{
  "model": "multi-label audio tagger",
  "dataset": "short made-up English sentences, spoken by a formant synthesiser in many voices",
  "train_examples": 26041,
  "gain_aug_db": 6,
  "n_mels": 64,
  "hop_length": 160,
  "input": "log_mel",
  "spec_augment": true,
  "win_length": 400,
  "arch": "conformer",
  "norm": "rmsnorm",
  "activation": "gelu_tanh",
  "mlp_ratio": 3,
  "head_dim": 48,
  "fused_qkv": true,
  "qk_norm": true,
  "dropout": 0.1,
  "inner_norm": false,
  "subsampling": 4,
  "layers": 10,
  "width": 192,
  "positions": "learned",
  "kernel_size": 15,
  "num_labels": 202,
  "init": "torch_default",
  "residual_init": "none",
  "optimizer": "muon",
  "muon_scale": "spectral",
  "lr": 0.029,
  "momentum": 0.95,
  "nesterov": true,
  "orthogonalizer": "newton_schulz_5",
  "adamw_lr_other_params": 0.0027,
  "grad_clip": 0.5,
  "steps": 7600,
  "batch_size": 512,
  "epochs": 149.4,
  "lr_schedule": "wsd",
  "decay_fraction": 0.3,
  "final_lr_fraction": 0.1,
  "warmup_steps": 150,
  "weight_decay": 0.02,
  "adamw_weight_decay_other_params": 0.01
}
Rows from block 3 of a small multi-label audio tagger, named by matrix and row number. Rows with one number belong to one neuron. Each number is 50 + 10 x the weight over its row's rms, rounded and kept within 0 to 99. All counts start at 0.
After each neuron's rows are labels from the 100 clips, of 14848, where the neuron reaches its highest value: "responds to" is what is common among them; "loudest band" is the band of the loudest frequency at the time of the peak. Only what is clearly more common there than usual is listed. The data: short made-up English sentences, spoken by a formant synthesiser in many voices.
# fc1: second MLP up (model.blocks.3.mlp.fc1.weight, 576x192), inputs 64-127
# fc2: second MLP down (model.blocks.3.mlp.fc2.weight, 192x576, transposed), outputs 64-127

fc1.509:50 36 57 46 57 32 68 38 47 45 28 42 43 56 38 61 59 50 50 57 47 42 44 44 58 28 57 44 44 51 55 43 68 78 51 43 44 34 53 54 60 44 49 67 49 56 56 55 37 48 47 57 45 49 58 64 65 64 32 31 45 38 39 58
fc2.509:39 64 60 39 60 51 47 44 42 47 47 57 58 51 56 35 41 31 48 59 62 56 46 75 54 54 36 48 43 36 63 48 39 53 56 42 53 37 55 41 49 58 42 53 53 55 52 57 55 48 56 54 52 51 48 48 57 51 45 61 58 34 31 65
responds to: /ɹ/; /i/; /ɛ/; "every"
loudest band: 250 to 500 Hz

fc1.202:59 41 36 49 48 56 59 48 38 61 33 37 49 46 35 56 59 55 48 43 43 56 45 54 50 29 59 55 56 57 47 40 45 54 42 51 47 74 54 32 37 41 37 43 46 47 67 31 47 56 50 52 68 35 41 59 51 38 66 56 33 43 49 43
fc2.202:64 60 61 38 53 71 39 56 56 41 58 48 43 40 38 49 41 44 33 47 47 61 50 66 48 53 26 43 51 62 36 61 64 70 33 49 49 50 41 45 39 42 42 62 55 53 54 50 17 55 62 44 47 59 59 54 59 57 47 51 53 66 27 54
responds to: /d/; /n/; /b/; /aɪ/
loudest band: 250 to 500 Hz

fc1.144:47 52 55 63 43 52 45 49 38 58 55 37 63 42 46 50 43 47 47 42 51 50 50 53 37 46 68 50 31 63 50 61 69 42 40 49 52 55 46 66 48 40 55 54 54 49 60 43 45 40 50 65 33 52 58 76 55 57 38 56 39 50 70 49
fc2.144:54 52 59 60 54 74 51 45 41 55 48 55 57 52 51 63 54 52 65 55 51 58 56 61 52 39 61 51 47 55 52 44 49 44 49 44 58 56 43 47 52 32 61 43 29 49 50 40 39 42 51 48 39 47 50 47 40 11 50 56 42 32 62 37
responds to: /ɔ/; /d/; "door"
loudest band: 500 to 1000 Hz

fc1.61:50 56 56 50 39 57 35 38 45 46 54 46 58 40 39 79 47 54 47 63 69 49 62 42 34 36 54 48 66 55 54 46 66 75 48 58 33 35 54 52 56 51 61 64 24 53 28 51 34 45 65 42 58 43 33 48 53 43 46 37 65 52 62 49
fc2.61:58 30 36 55 47 45 43 54 61 38 54 54 39 48 31 51 51 38 54 49 43 53 52 35 55 52 55 55 48 53 40 48 66 50 58 54 62 53 45 50 40 50 57 51 50 23 42 69 44 68 50 35 34 48 46 54 42 41 57 51 35 53 58 61
responds to: /m/; /ɔ/; "her"; "warm"
loudest band: 1000 to 2000 Hz

fc1.522:57 59 51 50 29 55 36 54 38 58 44 45 57 54 48 55 49 49 54 34 31 51 65 34 59 40 44 34 69 67 68 47 64 60 50 44 62 56 48 59 49 42 49 45 51 68 51 55 45 53 57 53 45 47 43 50 46 49 45 62 55 62 41 51
fc2.522:58 47 53 55 54 50 54 52 64 57 55 38 58 48 58 56 48 76 57 38 61 49 39 54 50 49 49 30 46 58 54 37 50 44 33 67 38 69 47 37 36 49 56 50 45 56 52 27 31 47 51 44 44 52 36 63 28 48 42 43 54 57 49 54
responds to: /m/; /aɪ/; "my"; "our"
loudest band: 500 to 1000 Hz

fc1.406:43 49 39 68 47 48 61 55 51 46 45 26 60 32 61 55 54 55 62 57 47 50 46 34 56 34 39 56 36 54 63 41 52 55 77 43 50 39 50 58 45 39 50 46 50 42 31 51 48 62 39 49 50 54 62 50 51 45 58 63 51 49 47 43
fc2.406:40 53 41 36 62 57 61 52 58 40 44 61 48 43 46 52 64 47 50 52 39 46 48 45 42 47 50 50 57 46 43 30 50 34 52 60 49 65 50 56 39 48 67 55 48 51 54 47 37 52 36 71 50 65 59 56 49 48 35 46 62 31 52 35
responds to: "her"; /ɝ/; /h/
loudest band: 1000 to 2000 Hz

fc1.225:60 52 49 67 52 49 54 37 53 46 43 44 56 45 36 62 55 32 44 66 52 50 35 54 66 41 60 46 55 58 48 47 45 46 45 37 65 60 51 59 65 65 54 42 40 51 35 51 52 54 70 54 47 46 57 52 48 39 59 39 39 58 33 49
fc2.225:49 49 37 45 43 41 38 39 35 65 60 57 44 40 49 52 61 60 58 42 51 58 30 64 43 26 58 51 33 49 46 56 42 36 51 52 54 49 54 44 40 56 51 31 48 37 48 43 49 62 55 51 55 61 47 51 55 51 61 48 41 39 39 52
responds to: "her"
loudest band: 1000 to 2000 Hz

fc1.271:50 53 69 53 65 52 51 38 53 38 61 51 56 39 60 44 44 47 61 52 52 79 65 60 42 39 41 72 57 39 57 41 53 44 41 49 56 34 57 47 67 57 36 40 42 50 38 36 57 51 42 68 49 42 59 42 44 51 57 41 52 51 43 57
fc2.271:45 45 31 63 48 39 43 43 52 48 36 51 55 72 62 33 60 60 45 48 39 52 51 73 54 60 54 53 48 58 52 50 43 51 37 41 38 36 38 37 63 39 59 60 49 74 44 39 45 66 35 55 58 61 45 52 61 55 48 61 49 69 36 39
responds to: /ɔ/; /s/; /m/; "small"
loudest band: 250 to 500 Hz

fc1.207:33 54 38 50 54 64 53 50 71 42 54 72 43 51 53 57 61 50 44 71 54 50 42 57 39 41 42 33 78 65 43 43 56 55 51 70 25 30 64 42 67 59 34 50 48 49 69 54 49 43 48 48 65 61 34 43 54 46 56 66 60 42 30 57
fc2.207:57 49 49 59 54 41 47 39 50 76 50 39 59 46 35 62 48 43 41 55 51 55 45 51 59 72 36 59 57 60 46 58 49 50 67 42 46 41 52 48 64 55 50 60 53 49 52 45 54 50 41 38 44 53 32 51 58 48 50 38 57 38 42 50
responds to: /m/; /aɪ/; "my"; "where"
loudest band: 250 to 500 Hz

fc1.347:58 52 40 61 60 42 48 45 41 50 25 32 31 42 53 27 58 49 48 41 64 39 45 45 44 40 52 40 76 48 45 42 21 49 50 43 49 48 46 49 57 29 61 65 57 49 61 55 33 47 58 70 47 45 46 57 72 47 50 44 48 42 57 51
fc2.347:35 37 31 39 51 53 49 54 63 53 46 36 59 47 63 35 40 50 68 60 57 59 42 43 46 36 41 36 48 69 29 40 45 54 65 36 61 53 46 55 49 47 45 32 43 47 60 55 73 54 36 47 39 47 53 51 43 53 52 53 40 54 59 61
responds to: /d/
loudest band: 250 to 500 Hz

fc1.218:48 56 32 36 55 45 46 51 60 34 37 75 39 48 65 45 57 45 36 72 47 52 46 43 54 45 53 57 58 62 69 61 52 38 43 40 57 62 52 43 54 37 31 57 55 68 58 53 53 46 38 46 45 37 56 36 52 55 54 67 59 41 50 32
fc2.218:58 19 55 49 47 44 48 53 35 66 44 59 59 35 34 66 45 64 42 57 55 49 31 53 52 42 46 44 57 50 55 48 46 40 39 51 70 52 54 51 63 45 51 46 41 52 41 53 47 45 73 49 59 36 55 69 48 46 48 58 41 38 36 52
responds to: /u/; /h/; sentence kind: question; "who"
loudest band: 250 to 500 Hz

fc1.103:55 58 37 31 39 58 56 34 44 50 54 53 39 45 57 47 58 71 56 45 51 58 45 34 67 40 59 54 43 61 59 40 55 63 36 42 41 58 66 49 49 44 37 52 25 39 30 58 50 37 49 51 55 43 32 41 56 73 63 52 39 66 51 51
fc2.103:47 55 50 73 52 60 27 57 68 53 70 50 66 49 41 64 59 51 60 29 32 65 37 50 64 44 41 61 47 30 61 64 49 45 52 55 45 40 36 40 50 41 53 34 54 52 34 65 64 53 65 49 49 48 49 52 52 60 43 59 52 71 41 45
responds to: /d/; /b/; /ɑ/; /j/
loudest band: 250 to 500 Hz

fc1.9:52 39 58 50 70 47 48 34 31 50 48 51 51 43 46 52 48 61 56 46 59 60 51 65 59 50 61 47 48 40 51 29 36 47 46 44 48 44 59 49 66 54 43 44 59 48 53 58 42 50 41 36 53 30 58 53 47 50 60 51 45 38 53 63
fc2.9:19 40 30 46 64 47 51 58 33 61 42 54 46 43 34 52 46 59 43 71 31 68 45 67 46 59 46 43 46 45 54 51 45 60 46 63 52 52 30 49 37 62 48 42 50 45 38 30 44 54 52 38 32 56 52 50 57 40 45 53 51 50 47 52
responds to: /z/; /ɪ/; /h/; "his"
loudest band: 2000 to 4000 Hz

fc1.364:37 58 45 53 61 54 39 62 28 36 61 61 63 39 39 46 32 41 38 60 54 53 46 54 49 51 49 41 45 66 55 49 53 56 53 51 41 60 54 55 60 36 55 70 43 47 40 44 52 64 50 48 39 36 36 39 58 52 63 47 51 57 52 64
fc2.364:59 48 47 59 50 50 56 55 46 55 59 51 56 58 54 51 56 44 68 48 39 52 61 63 70 30 40 61 44 41 58 53 38 42 48 40 49 44 42 53 47 57 50 52 53 35 46 35 56 62 24 75 39 47 53 52 47 51 42 39 32 40 31 51
responds to: /p/; /m/; /ʌ/; /dʒ/
loudest band: 1000 to 2000 Hz

fc1.290:53 66 47 46 61 48 51 59 39 38 45 54 41 46 62 43 46 54 50 78 65 48 52 62 59 40 59 50 31 50 39 61 50 61 40 64 53 58 49 52 52 39 43 49 39 50 36 59 52 42 69 62 56 45 49 55 55 58 37 33 45 54 57 57
fc2.290:35 47 43 44 65 48 14 42 44 49 48 44 32 51 50 56 54 61 51 52 46 50 55 62 44 36 57 25 35 65 48 43 38 67 62 49 56 44 46 59 58 46 45 46 41 70 56 51 34 59 55 58 61 39 61 57 60 60 50 67 65 40 33 45
responds to: /d/; "hid"
loudest band: 250 to 500 Hz

fc1.526:61 73 38 45 42 41 56 36 33 59 61 34 47 63 74 48 59 57 42 47 55 52 53 60 64 39 45 43 42 53 57 50 44 61 59 40 40 51 53 53 57 36 48 48 46 57 66 66 66 45 47 54 52 56 32 40 59 40 52 57 56 35 63 55
fc2.526:49 60 49 48 54 36 50 73 45 40 52 67 54 58 57 58 58 39 44 55 46 58 75 32 40 57 57 59 45 42 49 38 32 44 51 48 58 41 34 50 56 79 60 39 42 46 69 37 47 34 59 66 41 45 44 52 62 52 52 38 43 47 59 48
responds to: "our"; /aʊ/; /ɝ/; sentence kind: statement
loudest band: 500 to 1000 Hz

fc1.469:40 39 56 65 39 36 50 45 56 47 55 36 55 46 49 58 59 36 61 55 45 47 41 53 38 39 64 63 68 59 62 44 46 52 50 40 43 51 39 48 54 56 48 72 41 41 47 51 47 54 57 53 44 43 53 53 62 44 29 51 31 37 40 62
fc2.469:51 69 47 48 31 37 43 45 45 58 47 36 44 44 41 61 47 44 55 38 42 56 49 30 52 60 56 54 50 55 55 56 40 27 55 42 45 67 43 71 42 45 35 60 60 51 45 57 58 47 47 46 49 54 63 44 44 35 41 51 47 49 42 57
responds to: "her"; /ɝ/; /h/; sentence kind: statement
loudest band: 1000 to 2000 Hz

fc1.551:44 58 47 50 51 45 45 61 47 49 44 43 52 61 55 55 17 49 58 49 65 43 63 28 44 48 54 43 56 64 32 56 57 57 41 62 76 52 66 60 45 53 42 56 24 47 62 61 48 42 34 45 24 62 50 39 54 46 42 40 30 39 59 60
fc2.551:42 43 32 41 56 29 39 57 57 63 44 52 57 31 32 51 47 54 46 74 44 59 27 53 68 54 68 58 67 55 53 53 50 55 63 42 56 25 60 46 48 56 59 48 47 52 57 49 69 39 64 43 45 57 55 48 46 42 42 46 44 47 49 44
responds to: /ɔ/; /m/; "warm"; "door"
loudest band: 250 to 500 Hz

fc1.538:39 49 42 51 43 49 44 80 70 48 54 68 41 58 61 55 31 60 42 61 54 30 51 39 78 40 49 36 63 51 49 60 48 44 40 42 50 57 63 34 61 57 40 27 57 53 47 57 31 41 44 51 49 64 52 58 75 31 58 44 68 67 35 55
fc2.538:42 42 38 42 57 58 61 50 47 39 56 53 62 57 45 53 39 32 46 64 49 32 69 42 55 54 35 52 55 56 57 51 42 51 50 35 65 54 54 49 59 51 57 45 57 31 64 49 22 36 46 36 27 50 67 71 59 48 48 42 54 49 67 52
responds to: /u/; sentence kind: question; "who"; "needs"
loudest band: 250 to 500 Hz

fc1.357:56 42 47 62 51 49 46 55 50 56 54 49 44 39 58 78 24 61 49 45 46 49 42 62 43 35 51 67 47 64 67 54 35 53 46 45 62 50 60 55 53 56 51 44 37 49 57 61 53 55 41 39 43 50 67 73 40 39 63 39 26 50 44 47
fc2.357:33 38 49 54 59 58 30 59 61 44 50 58 53 52 42 70 54 50 61 59 61 37 37 61 52 88 53 54 38 57 39 70 51 59 44 47 47 38 51 44 61 55 69 48 58 55 59 57 54 39 40 41 57 33 49 39 34 35 45 39 54 50 42 40
responds to: /m/; "my"
loudest band: 250 to 500 Hz

fc1.570:55 72 41 53 50 36 37 59 48 44 47 58 43 45 59 66 34 55 62 58 41 44 58 51 59 41 58 34 63 60 62 49 54 51 54 52 66 53 54 50 55 58 47 54 44 47 60 52 36 54 60 60 59 58 60 48 57 38 62 51 67 58 44 56
fc2.570:49 46 54 57 37 55 40 50 62 67 40 47 62 58 42 62 48 51 23 53 57 46 53 49 59 65 53 41 55 48 54 41 36 62 34 52 53 52 42 50 59 50 48 51 47 63 41 59 51 55 67 39 47 58 38 46 50 59 44 51 35 57 60 57
responds to: /ɹ/; /ɛ/; /i/; /v/
loudest band: 250 to 500 Hz

fc1.461:61 52 31 55 67 39 57 42 54 67 58 62 40 55 65 48 47 56 66 47 47 47 47 59 63 34 42 48 53 64 42 52 42 42 60 65 45 41 58 41 56 50 47 43 62 55 59 48 47 39 18 73 48 43 37 53 53 50 65 46 55 52 41 64
fc2.461:47 62 55 38 28 51 53 57 57 56 59 59 29 60 51 67 41 24 40 39 47 39 45 46 50 51 59 49 48 48 60 49 49 38 46 42 43 49 65 58 65 40 46 36 50 57 50 68 50 45 64 55 40 53 24 34 44 35 46 61 38 50 60 46
responds to: /ɹ/; /ɛ/; /v/; "every"
loudest band: 250 to 500 Hz; 500 to 1000 Hz

fc1.529:62 45 33 40 59 63 64 33 33 37 52 65 47 41 65 45 67 53 43 46 37 45 58 43 46 47 55 62 49 52 63 44 58 61 49 43 53 50 44 62 54 55 39 52 51 61 32 56 43 29 40 50 56 48 47 50 48 34 50 32 63 54 42 47
fc2.529:52 37 57 46 45 47 61 55 57 31 51 62 34 40 59 39 68 62 58 50 81 57 72 54 62 53 46 41 43 43 47 43 34 53 58 37 47 28 41 53 72 48 49 45 56 51 53 51 61 60 72 57 39 51 38 33 61 50 41 42 59 62 76 51
responds to: /m/; "my"; "where"; "is"
loudest band: 250 to 500 Hz

fc1.215:55 51 59 55 26 60 44 37 47 44 60 49 49 53 54 47 59 53 48 70 54 39 61 60 48 43 60 53 64 59 39 46 54 48 61 43 29 33 60 46 37 54 47 48 51 62 30 59 44 42 52 54 39 36 54 74 45 56 46 67 24 44 43 54
fc2.215:54 47 58 41 47 38 61 41 57 52 47 30 64 27 47 29 60 56 32 56 76 70 51 50 48 36 46 54 48 45 55 56 60 50 49 41 54 37 60 48 44 55 57 54 33 54 62 60 53 59 52 29 44 43 51 42 69 51 61 43 47 68 58 65
responds to: /ɹ/; /d/; "friend"
loudest band: 250 to 500 Hz

fc1.199:54 33 48 38 51 38 52 49 45 49 48 51 48 59 45 43 60 61 61 41 41 48 44 44 47 40 54 44 53 60 35 69 58 58 28 45 44 62 52 39 54 40 56 50 61 49 45 62 37 55 52 48 59 43 48 75 52 57 33 41 49 51 46 56
fc2.199:47 48 67 61 26 37 40 48 61 44 77 36 55 49 58 53 40 48 59 46 48 56 57 51 38 62 56 31 62 59 28 45 38 39 53 42 52 46 58 67 51 58 55 47 41 47 52 57 51 53 43 51 49 61 48 53 51 39 74 63 70 32 58 46
responds to: /z/; /aɪ/; "was"; "where"
loudest band: 250 to 500 Hz

fc1.85:59 52 46 66 71 58 42 61 53 55 50 54 45 62 35 48 45 52 42 58 68 61 61 46 43 41 39 45 37 52 39 62 56 35 67 44 66 65 50 48 47 73 66 46 36 39 56 48 51 50 49 47 49 41 52 46 56 61 64 31 38 67 55 50
fc2.85:33 48 36 39 50 39 41 68 63 51 64 42 63 31 60 40 66 31 56 43 40 45 48 46 56 60 39 44 55 53 49 49 56 36 40 52 39 47 59 65 51 45 60 54 50 60 59 51 34 51 45 37 66 43 44 57 53 40 55 61 49 39 42 49
responds to: /d/; /b/; /ɑ/; /j/
loudest band: 250 to 500 Hz

fc1.8:48 55 59 47 43 38 43 38 51 63 54 63 56 64 47 47 67 35 29 44 50 48 44 46 56 60 44 62 45 59 68 45 50 48 79 55 52 47 36 64 53 50 54 50 37 58 53 62 63 43 44 58 57 45 38 56 54 31 48 49 49 58 36 54
fc2.8:61 40 52 56 62 48 51 65 61 58 45 66 37 59 52 42 63 49 50 49 48 55 51 44 56 56 65 55 37 39 65 51 37 29 61 48 38 42 44 50 51 59 47 32 43 35 50 46 69 38 62 67 67 44 51 61 52 45 51 42 27 51 62 63
responds to: "our"; /aʊ/; /ɝ/; sentence kind: statement
loudest band: 500 to 1000 Hz

fc1.122:57 47 52 59 52 39 36 46 59 52 41 44 37 47 56 51 37 39 51 49 61 36 27 65 58 40 49 50 55 44 50 53 52 27 52 42 50 58 50 70 54 42 64 42 46 64 47 58 46 43 52 55 35 51 36 37 48 52 55 50 57 41 27 69
fc2.122:46 52 33 43 51 53 40 57 50 41 67 54 48 50 49 45 44 31 47 59 42 54 60 60 54 46 29 52 73 57 42 46 36 52 43 52 52 54 48 54 47 48 35 24 19 41 67 40 69 48 50 43 63 45 56 60 66 78 38 80 57 67 45 55
responds to: /m/; "my"
loudest band: 250 to 500 Hz

fc1.97:46 49 48 51 45 39 61 63 48 53 50 44 37 59 40 64 56 30 34 51 51 57 44 34 56 39 49 49 72 60 48 51 38 44 32 37 48 48 43 44 52 56 46 40 38 44 45 60 32 39 35 64 42 41 51 39 62 65 59 52 63 48 62 51
fc2.97:33 33 58 50 48 44 66 47 49 48 51 46 56 50 51 50 36 39 50 32 60 21 54 49 55 46 38 49 52 20 55 47 68 51 46 40 37 43 42 66 49 55 53 47 53 68 41 35 43 67 52 47 36 53 69 34 53 34 34 28 29 69 49 38
responds to: /ɔ/; "saw"
loudest band: 250 to 500 Hz

fc1.465:47 52 53 32 38 38 49 64 43 58 43 49 52 55 51 46 30 53 25 40 57 43 46 41 24 46 48 58 54 60 35 44 56 33 62 63 50 35 60 52 40 60 50 60 38 51 52 54 55 52 49 50 59 47 53 48 58 36 65 36 49 39 56 63
fc2.465:45 56 49 65 46 45 61 55 49 45 54 59 53 41 35 59 55 67 50 53 53 55 73 57 60 36 67 60 56 52 42 53 48 53 36 51 57 42 51 56 58 55 44 44 46 51 45 54 56 34 52 62 37 61 43 74 50 55 56 44 34 46 45 29
responds to: "her"
loudest band: 500 to 1000 Hz; 1000 to 2000 Hz

fc1.222:45 59 45 44 59 44 67 53 48 47 51 27 50 45 44 41 53 57 61 34 61 53 51 59 62 42 57 59 63 46 41 60 55 51 47 37 38 51 53 61 50 50 59 40 35 39 55 54 43 50 50 56 64 38 80 43 61 42 44 83 51 34 36 46
fc2.222:48 63 52 44 52 58 54 51 46 33 51 59 46 53 41 70 35 56 39 38 41 49 60 51 58 63 50 35 55 61 56 44 30 37 51 44 43 59 50 53 51 41 56 41 38 50 41 61 55 68 43 48 33 54 48 55 46 49 19 50 54 38 56 69
responds to: /d/; /aɪ/; /b/; /h/
loudest band: 250 to 500 Hz

fc1.424:42 44 61 63 47 39 48 49 46 58 65 55 51 46 54 55 49 63 61 60 42 60 66 47 58 31 49 40 60 50 60 60 49 62 55 32 44 54 48 48 50 43 51 46 45 61 41 60 45 60 45 51 63 48 61 40 60 56 57 62 52 57 41 51
fc2.424:64 55 46 36 35 58 63 55 57 51 45 56 55 42 35 64 35 60 35 33 43 55 52 50 57 68 69 44 61 45 54 31 39 48 44 52 48 46 33 67 53 49 52 39 53 53 55 57 45 63 46 71 42 47 23 50 44 51 50 46 66 42 35 53
responds to: /m/; /aɪ/; "my"
loudest band: 250 to 500 Hz

fc1.535:44 49 55 44 57 40 63 51 54 56 56 52 45 66 53 55 55 50 32 54 50 43 48 53 48 47 56 56 50 44 57 36 49 55 51 47 48 36 49 36 41 45 56 44 60 81 56 53 45 52 69 59 51 49 56 63 59 46 30 45 49 46 48 49
fc2.535:23 62 59 40 29 37 39 37 47 45 46 54 35 38 36 47 62 45 46 41 55 42 53 20 52 75 50 33 59 45 49 48 61 64 55 65 41 39 42 55 51 57 52 47 37 52 33 60 41 39 68 54 59 41 51 49 60 24 55 25 45 47 46 52
responds to: "our"; /aʊ/; /ɝ/
loudest band: 500 to 1000 Hz

fc1.179:64 57 37 72 66 53 64 52 58 52 49 46 53 57 42 65 57 66 47 47 52 60 47 52 51 49 60 51 54 52 55 48 68 41 60 53 58 49 70 64 72 56 59 43 57 66 46 44 45 62 30 54 59 50 54 49 65 49 71 50 39 40 51 53
fc2.179:57 52 52 65 49 55 45 72 65 51 52 68 34 55 53 36 49 26 66 46 52 60 75 56 39 48 62 45 65 42 43 53 63 42 65 44 45 53 51 51 45 41 55 47 47 25 74 42 47 53 61 49 52 62 51 72 57 25 39 65 61 47 51 55
responds to: /d/; /ɝ/; reverberation; /f/
loudest band: 250 to 500 Hz

fc1.312:48 30 59 33 39 41 41 55 57 62 40 52 56 67 59 67 46 53 42 50 45 54 37 53 44 52 44 65 52 62 38 45 44 47 68 50 73 68 52 39 49 54 53 63 38 43 47 58 46 44 33 41 45 51 35 57 41 59 39 58 33 31 43 65
fc2.312:53 54 56 42 45 51 44 49 59 36 42 55 48 43 64 48 48 54 47 45 70 72 48 45 35 56 51 66 48 46 46 49 45 41 46 31 60 55 52 46 34 58 65 50 47 49 53 42 35 26 42 35 46 60 59 36 45 55 53 51 67 54 48 58
responds to: /p/; /ʌ/; /dʒ/; "jumped"
loudest band: 4000 to 8000 Hz

fc1.10:40 46 57 76 45 63 32 34 42 53 35 51 33 28 54 48 49 33 49 67 52 45 60 51 47 42 71 48 32 65 68 32 59 57 62 44 43 51 48 52 44 60 35 38 57 51 39 53 46 34 58 37 58 42 47 42 46 30 50 47 62 46 60 59
fc2.10:33 53 43 58 39 32 53 46 42 63 51 41 37 36 44 63 44 42 71 46 50 51 53 45 51 55 64 47 59 55 54 55 56 29 38 54 46 38 55 55 57 31 57 51 59 67 54 75 44 55 80 58 52 50 47 53 42 45 34 50 50 59 48 41
responds to: "her"; /ɝ/; /h/
loudest band: 1000 to 2000 Hz

fc1.373:39 61 69 39 42 53 41 45 39 47 59 47 44 45 56 65 42 40 58 63 58 47 58 50 60 39 56 46 43 52 50 46 53 57 45 60 50 50 40 41 58 50 41 51 57 55 62 57 65 51 44 24 55 34 46 47 59 49 39 51 47 38 36 54
fc2.373:58 59 61 59 53 49 53 57 59 57 53 59 47 45 52 63 54 56 40 37 66 54 46 44 26 46 55 41 44 35 49 49 53 41 50 50 49 57 50 52 53 61 55 78 44 60 67 26 57 43 45 62 65 50 50 60 58 45 60 35 65 53 55 69
responds to: /ɹ/; /ɑ/; "a"
loudest band: 250 to 500 Hz

fc1.237:52 61 50 57 75 35 26 45 41 46 61 42 47 51 50 43 48 48 30 54 48 40 45 52 54 47 46 61 38 64 46 37 70 48 64 45 55 52 49 47 59 36 61 46 60 39 46 46 53 49 55 38 53 33 63 35 52 39 68 34 50 45 50 62
fc2.237:86 66 50 48 61 58 49 55 42 37 42 57 55 52 56 38 63 41 45 37 27 50 48 46 51 60 48 61 61 51 46 61 41 77 51 64 53 42 60 38 37 54 59 63 45 53 48 56 53 47 34 61 44 55 57 53 61 55 47 30 50 48 49 67
responds to: /p/; /ʊ/; "path"; "pushed"
loudest band: 1000 to 2000 Hz

fc1.265:56 47 32 42 52 35 57 47 34 56 48 60 52 63 59 44 51 59 50 40 41 47 42 58 42 48 57 60 52 62 59 49 64 54 63 44 41 55 49 58 46 58 54 47 57 68 55 50 56 54 48 54 53 49 54 60 49 52 51 60 45 41 64 65
fc2.265:60 63 63 39 48 61 60 60 71 34 32 46 54 47 74 63 61 50 54 38 37 50 54 39 59 63 46 53 55 44 57 44 49 27 56 50 55 38 37 48 55 54 60 37 52 46 48 79 44 60 49 52 46 64 48 68 28 48 47 44 48 26 44 59
responds to: "our"; /aʊ/; /ɝ/
loudest band: 500 to 1000 Hz